Rows from block 2 of a small autoregressive pixel model, named by matrix and row number. Rows with one number belong to one neuron. Each number is 200 + 20 x the weight over its row's rms, rounded and kept within 0 to 999. All counts start at 0.
After each neuron's rows are labels from the 100 images, of 14976, where the neuron reaches its highest value: "responds to" is what is common among them. Only what is clearly more common there than usual is listed. The data: seven-segment displays showing three digits.
# fc1: MLP up (model.blocks.2.mlp.fc1.weight, 768x256), inputs 52-103
# fc2: MLP down (model.blocks.2.mlp.fc2.weight, 256x768, transposed), outputs 52-103

fc1.69,238,236,181,190,222,216,163,189,179,207,185,208,214,183,242,207,219,222,226,187,191,235,193,195,188,202,244,216,204,211,205,197,203,214,174,176,195,217,228,201,167,180,203,221,156,215,200,181,152,173,232,176
fc2.69,209,220,180,239,166,212,179,165,215,171,168,197,198,186,182,199,205,210,181,190,209,193,223,199,242,161,216,211,207,202,197,227,197,171,184,174,200,187,169,208,173,216,195,157,210,197,203,180,215,177,199,218
responds to: white glow

fc1.362,200,210,236,187,204,189,199,161,181,217,210,215,196,229,219,153,177,193,206,190,174,199,188,172,166,191,203,202,211,229,209,237,202,184,198,204,207,182,170,165,155,175,181,197,214,177,216,188,164,244,203,204
fc2.362,229,213,211,193,217,195,202,206,226,194,194,233,251,201,191,208,183,182,176,194,205,186,198,182,216,204,213,189,205,214,219,188,234,178,177,188,203,208,213,197,237,193,195,141,192,182,190,247,238,189,182,183
responds to: the digit 4; third digit: 4; second digit: 4

fc1.48,204,206,203,167,207,215,215,211,216,209,209,177,207,200,151,214,208,173,170,230,185,197,242,189,210,206,191,200,200,192,189,189,195,201,171,207,194,219,181,204,215,209,200,192,197,203,239,207,178,185,195,196
fc2.48,209,185,198,219,189,212,202,169,200,182,191,204,194,191,237,173,186,217,227,174,208,208,166,239,199,178,202,201,219,185,207,212,211,166,229,205,185,165,229,192,203,224,204,193,183,208,189,210,200,185,175,201
responds to: white glow; second digit: 2

fc1.92,240,202,195,187,220,210,215,206,192,174,234,203,203,234,219,196,188,176,242,207,239,208,220,191,200,198,226,190,218,159,196,173,187,196,189,190,244,172,186,183,193,205,204,179,189,233,184,188,154,211,177,234
fc2.92,190,200,195,247,176,191,212,213,196,214,162,188,230,190,181,185,210,210,206,215,199,187,194,193,171,215,198,196,200,215,206,233,239,228,190,239,178,212,227,237,202,183,199,204,203,178,189,193,249,178,199,193
responds to: decimal point

fc1.718,206,186,187,198,175,227,229,205,181,176,216,205,187,225,206,208,202,207,206,205,256,217,170,196,192,209,174,219,209,208,198,192,220,201,173,214,205,223,191,196,185,161,196,196,195,166,217,196,227,214,185,195
fc2.718,184,202,173,209,227,208,161,191,180,187,211,195,212,185,222,200,201,194,172,197,165,216,175,148,191,213,171,198,225,209,220,203,193,165,189,192,210,152,249,188,194,247,213,182,190,221,178,202,183,189,190,222
responds to: decimal point

fc1.525,206,206,187,216,262,149,194,250,215,215,163,177,200,193,208,203,198,189,200,180,202,209,163,228,195,198,192,221,182,190,221,204,199,215,174,189,204,173,189,221,220,197,203,203,201,209,209,201,191,189,186,218
fc2.525,202,222,190,203,163,218,175,214,193,192,217,187,161,198,184,204,202,196,184,211,215,194,162,190,224,235,215,209,189,208,209,180,233,213,211,192,173,206,220,182,206,201,195,191,179,203,174,160,224,203,209,198
responds to: first digit: 1

fc1.500,216,237,205,187,179,175,211,189,192,175,205,176,201,157,226,199,186,241,193,174,186,201,220,178,207,191,171,193,156,228,202,230,171,148,171,184,155,211,195,228,182,219,210,190,198,236,187,250,166,198,192,193
fc2.500,187,192,206,232,184,179,180,217,191,198,177,186,215,170,175,170,159,200,227,191,209,201,218,179,199,200,180,170,208,201,199,235,243,184,212,154,200,211,205,196,203,170,203,212,184,211,245,206,221,216,204,173
responds to: the digit 4; white glow

fc1.20,201,205,229,220,187,193,212,172,225,173,204,227,219,202,209,139,220,197,186,229,215,211,208,193,208,223,228,178,173,210,212,238,216,173,194,217,209,220,189,209,199,178,201,192,213,211,194,202,167,224,199,208
fc2.20,150,172,182,170,205,216,199,224,208,247,248,187,188,236,195,200,223,191,201,199,205,187,218,222,209,183,193,181,203,179,209,172,189,155,180,184,245,202,209,203,198,177,188,181,201,221,230,183,224,208,199,207
responds to: dark on pale; third digit: 2

fc1.495,216,206,224,167,218,168,191,225,203,214,238,207,216,179,210,245,186,191,194,182,198,187,211,218,214,185,191,189,229,213,221,193,175,175,161,254,192,209,194,182,203,202,227,211,214,171,195,204,172,191,179,199
fc2.495,227,196,163,217,207,199,190,191,237,209,181,190,181,218,163,203,188,213,185,197,202,201,187,172,169,225,206,157,188,155,179,213,206,246,219,215,165,221,194,196,199,198,193,229,186,214,203,192,235,196,198,201
responds to: dark on pale

fc1.623,184,186,193,189,185,210,172,200,192,186,194,195,246,223,210,212,205,212,202,182,200,216,230,211,200,208,186,201,214,216,198,225,240,165,198,239,233,230,188,162,202,210,188,202,231,202,222,217,207,210,207,173
fc2.623,221,211,184,191,200,248,193,232,211,183,178,207,195,249,209,222,200,199,189,185,173,171,190,212,204,222,193,211,182,224,222,207,170,173,194,184,210,173,219,220,199,190,211,201,182,177,201,204,208,191,176,171
responds to: decimal point; third digit: 5

fc1.642,200,242,215,211,227,208,208,229,204,198,226,224,213,168,156,197,205,228,205,208,177,183,234,218,205,204,214,194,209,191,204,229,229,205,178,210,157,210,186,195,162,238,191,195,188,209,160,188,182,210,235,194
fc2.642,184,215,226,166,218,204,230,185,226,221,200,207,194,163,198,164,190,170,209,174,221,182,237,206,205,188,197,202,188,208,159,225,223,196,200,178,231,172,187,207,223,263,165,187,192,206,200,206,198,179,174,178
responds to: white glow

fc1.246,212,211,197,171,226,191,185,198,226,191,185,217,196,162,194,240,168,145,210,202,190,197,240,193,241,204,179,200,243,181,212,192,193,189,200,182,199,194,200,202,185,236,203,188,209,205,246,200,215,217,178,248
fc2.246,222,206,228,187,166,204,180,247,187,197,175,177,212,227,205,220,184,192,170,188,236,193,195,182,195,240,175,197,198,214,190,167,180,222,180,165,189,193,171,204,195,197,210,226,211,211,224,208,193,132,202,192
responds to: dark on pale

fc1.475,188,202,198,211,192,207,207,209,200,207,195,192,216,223,171,196,222,236,237,193,191,205,190,233,232,224,211,171,207,220,227,213,194,200,215,229,185,202,215,200,206,229,180,194,198,178,226,192,180,203,198,194
fc2.475,210,206,205,228,196,218,165,182,192,185,215,195,205,200,228,207,198,167,195,202,223,221,191,181,189,188,212,212,211,188,186,220,194,183,187,207,232,169,229,207,203,191,229,191,224,205,140,207,189,205,217,227
responds to: decimal point

fc1.375,209,217,227,161,205,182,229,224,203,206,215,172,231,169,184,178,212,177,171,146,198,212,194,168,161,192,204,189,219,217,193,183,192,191,206,202,195,176,260,212,201,157,195,189,188,193,178,183,208,199,219,187
fc2.375,196,178,193,244,203,176,195,169,235,222,194,225,174,214,230,198,195,233,215,217,185,227,189,222,223,227,207,209,200,233,186,206,230,192,210,191,204,226,188,198,170,208,211,193,227,195,209,211,199,180,207,200
responds to: the digit 4; third digit: 4

fc1.207,155,161,189,184,215,188,174,174,236,187,184,212,206,146,184,201,191,215,220,191,214,144,184,174,205,226,230,183,236,187,219,223,203,187,187,210,205,223,190,196,197,232,193,218,213,210,206,217,177,168,252,257
fc2.207,215,199,194,237,226,218,215,165,193,237,186,195,196,222,204,167,247,201,190,211,157,217,226,210,213,172,195,192,215,195,209,204,214,192,208,212,194,183,177,201,244,183,212,186,191,172,211,228,195,183,176,184
responds to: the digit 4; first digit: 4

fc1.21,202,190,179,191,211,194,192,188,198,177,168,175,214,191,208,208,172,229,200,197,188,219,243,245,190,211,228,195,211,231,182,216,198,190,169,186,190,230,206,165,194,218,193,183,195,235,177,205,218,185,228,215
fc2.21,175,187,200,207,202,201,192,173,221,222,232,233,240,225,186,204,225,193,181,205,217,217,220,169,225,148,195,239,219,212,226,232,226,187,226,237,197,205,187,207,231,188,220,236,215,214,223,208,185,197,199,201
responds to: dark on pale

fc1.263,212,199,193,179,209,202,228,203,178,184,164,250,232,205,194,203,212,207,197,205,202,178,201,227,190,174,190,188,218,175,201,207,180,171,214,230,168,201,186,188,238,170,220,207,199,202,161,221,171,197,193,196
fc2.263,198,184,185,223,214,227,186,216,249,199,190,227,191,151,192,215,200,177,204,202,189,208,174,190,177,211,219,170,189,172,223,157,201,203,194,202,234,213,197,221,205,165,193,191,184,187,206,199,246,228,176,206
responds to: white glow

fc1.517,205,216,180,194,188,187,193,206,228,151,253,212,172,182,198,238,235,183,204,191,228,216,219,203,207,228,208,194,186,211,198,195,204,202,172,219,218,221,217,218,176,209,251,194,186,210,185,189,181,173,173,196
fc2.517,221,190,210,226,193,208,188,158,177,230,172,185,192,192,197,171,168,200,199,187,183,176,193,208,218,176,184,208,209,155,223,234,195,226,216,156,225,193,145,169,216,186,221,188,195,192,199,198,253,197,216,192
responds to: the digit 4; first digit: 4

fc1.247,185,198,227,217,198,230,199,160,189,204,180,229,194,222,215,207,163,187,206,173,228,183,249,173,202,226,212,183,254,212,214,182,193,224,162,209,195,187,231,209,215,223,222,219,172,171,190,171,191,186,198,202
fc2.247,241,212,184,172,198,185,229,199,193,192,203,176,201,187,197,234,246,205,205,175,176,210,187,210,190,205,227,222,186,203,175,210,218,182,203,183,190,200,186,208,187,184,198,185,231,243,191,208,189,211,224,196
responds to: the digit 4

fc1.328,217,159,196,203,184,199,194,214,223,193,214,207,174,211,217,187,186,202,193,212,194,235,208,225,191,224,209,179,228,178,180,192,201,172,198,216,193,199,189,190,223,169,218,190,195,167,205,194,208,169,187,223
fc2.328,209,200,216,190,184,217,166,167,202,192,214,209,200,182,196,176,197,187,189,177,183,190,233,178,210,228,161,218,191,210,205,220,200,200,226,198,201,232,203,205,222,227,196,174,211,183,229,218,159,172,203,194
responds to: the digit 4

fc1.713,180,194,196,203,215,218,229,190,212,226,202,197,199,174,200,228,208,164,197,209,193,210,209,184,188,167,190,233,219,207,218,198,214,240,186,208,196,180,168,214,201,206,199,144,229,178,195,198,146,204,201,178
fc2.713,196,219,192,205,231,197,205,197,186,199,175,217,218,232,202,195,194,232,213,193,156,201,137,199,175,188,240,205,187,188,203,205,194,193,207,187,180,174,184,191,223,225,230,258,212,186,186,207,193,202,180,228
responds to: white glow

fc1.100,233,187,220,188,230,201,205,202,222,218,189,196,208,166,184,189,254,207,200,178,191,188,203,206,183,190,222,183,212,178,211,195,184,187,207,227,193,184,198,221,180,192,205,200,208,221,189,188,193,186,221,197
fc2.100,196,210,189,211,167,211,181,208,166,172,206,192,215,250,225,242,175,214,215,214,203,216,183,172,253,196,212,198,174,199,186,203,221,237,181,177,213,223,194,194,215,215,180,196,197,189,201,175,209,205,193,187
responds to: decimal point

fc1.463,192,200,198,164,191,205,197,227,209,217,216,191,210,189,210,201,193,191,189,163,184,197,211,233,206,213,191,197,198,231,260,213,230,212,203,187,202,207,223,198,202,198,177,183,213,190,202,234,172,173,217,188
fc2.463,208,184,214,212,223,205,196,190,230,201,211,191,167,176,210,202,185,195,198,211,221,202,210,197,194,210,189,200,212,216,167,207,197,221,214,166,225,203,187,208,218,164,173,197,203,201,223,182,238,230,197,191
responds to: white glow

fc1.409,185,212,172,182,199,187,190,181,236,229,202,195,174,221,201,151,197,197,228,176,192,202,212,211,184,199,172,211,206,200,208,206,208,198,197,182,218,174,226,196,181,205,178,207,204,221,184,196,182,187,210,211
fc2.409,223,191,201,197,173,177,202,167,210,179,211,187,200,203,206,206,182,194,152,198,231,209,191,198,194,197,182,233,198,244,219,198,211,216,197,188,198,201,196,194,226,199,210,219,183,212,212,207,182,178,173,169
responds to: dark on pale

fc1.121,209,220,182,178,206,171,194,216,212,204,218,178,166,218,235,176,177,187,217,205,214,217,204,215,180,207,177,165,197,210,187,183,199,192,204,215,188,201,201,214,199,209,192,203,180,181,158,230,227,218,205,206
fc2.121,194,230,194,225,214,212,202,191,207,169,188,209,184,213,197,219,226,193,183,221,211,205,173,191,244,231,221,215,191,195,209,187,199,213,189,182,229,186,230,197,206,219,203,190,216,209,256,188,197,163,221,212
responds to: dark on pale

fc1.661,206,209,225,210,182,175,180,213,185,174,145,207,209,187,210,205,212,213,171,184,217,192,202,204,174,209,190,182,211,232,208,212,220,161,198,221,158,204,223,207,189,208,191,198,199,220,173,231,212,198,204,198
fc2.661,197,186,184,216,185,210,212,204,208,198,245,196,227,190,211,203,218,223,182,223,195,233,181,228,198,180,231,215,161,162,203,198,164,196,180,192,228,204,193,195,219,228,226,220,194,244,231,151,186,201,200,186
responds to: white glow; second digit: 6; second digit: 5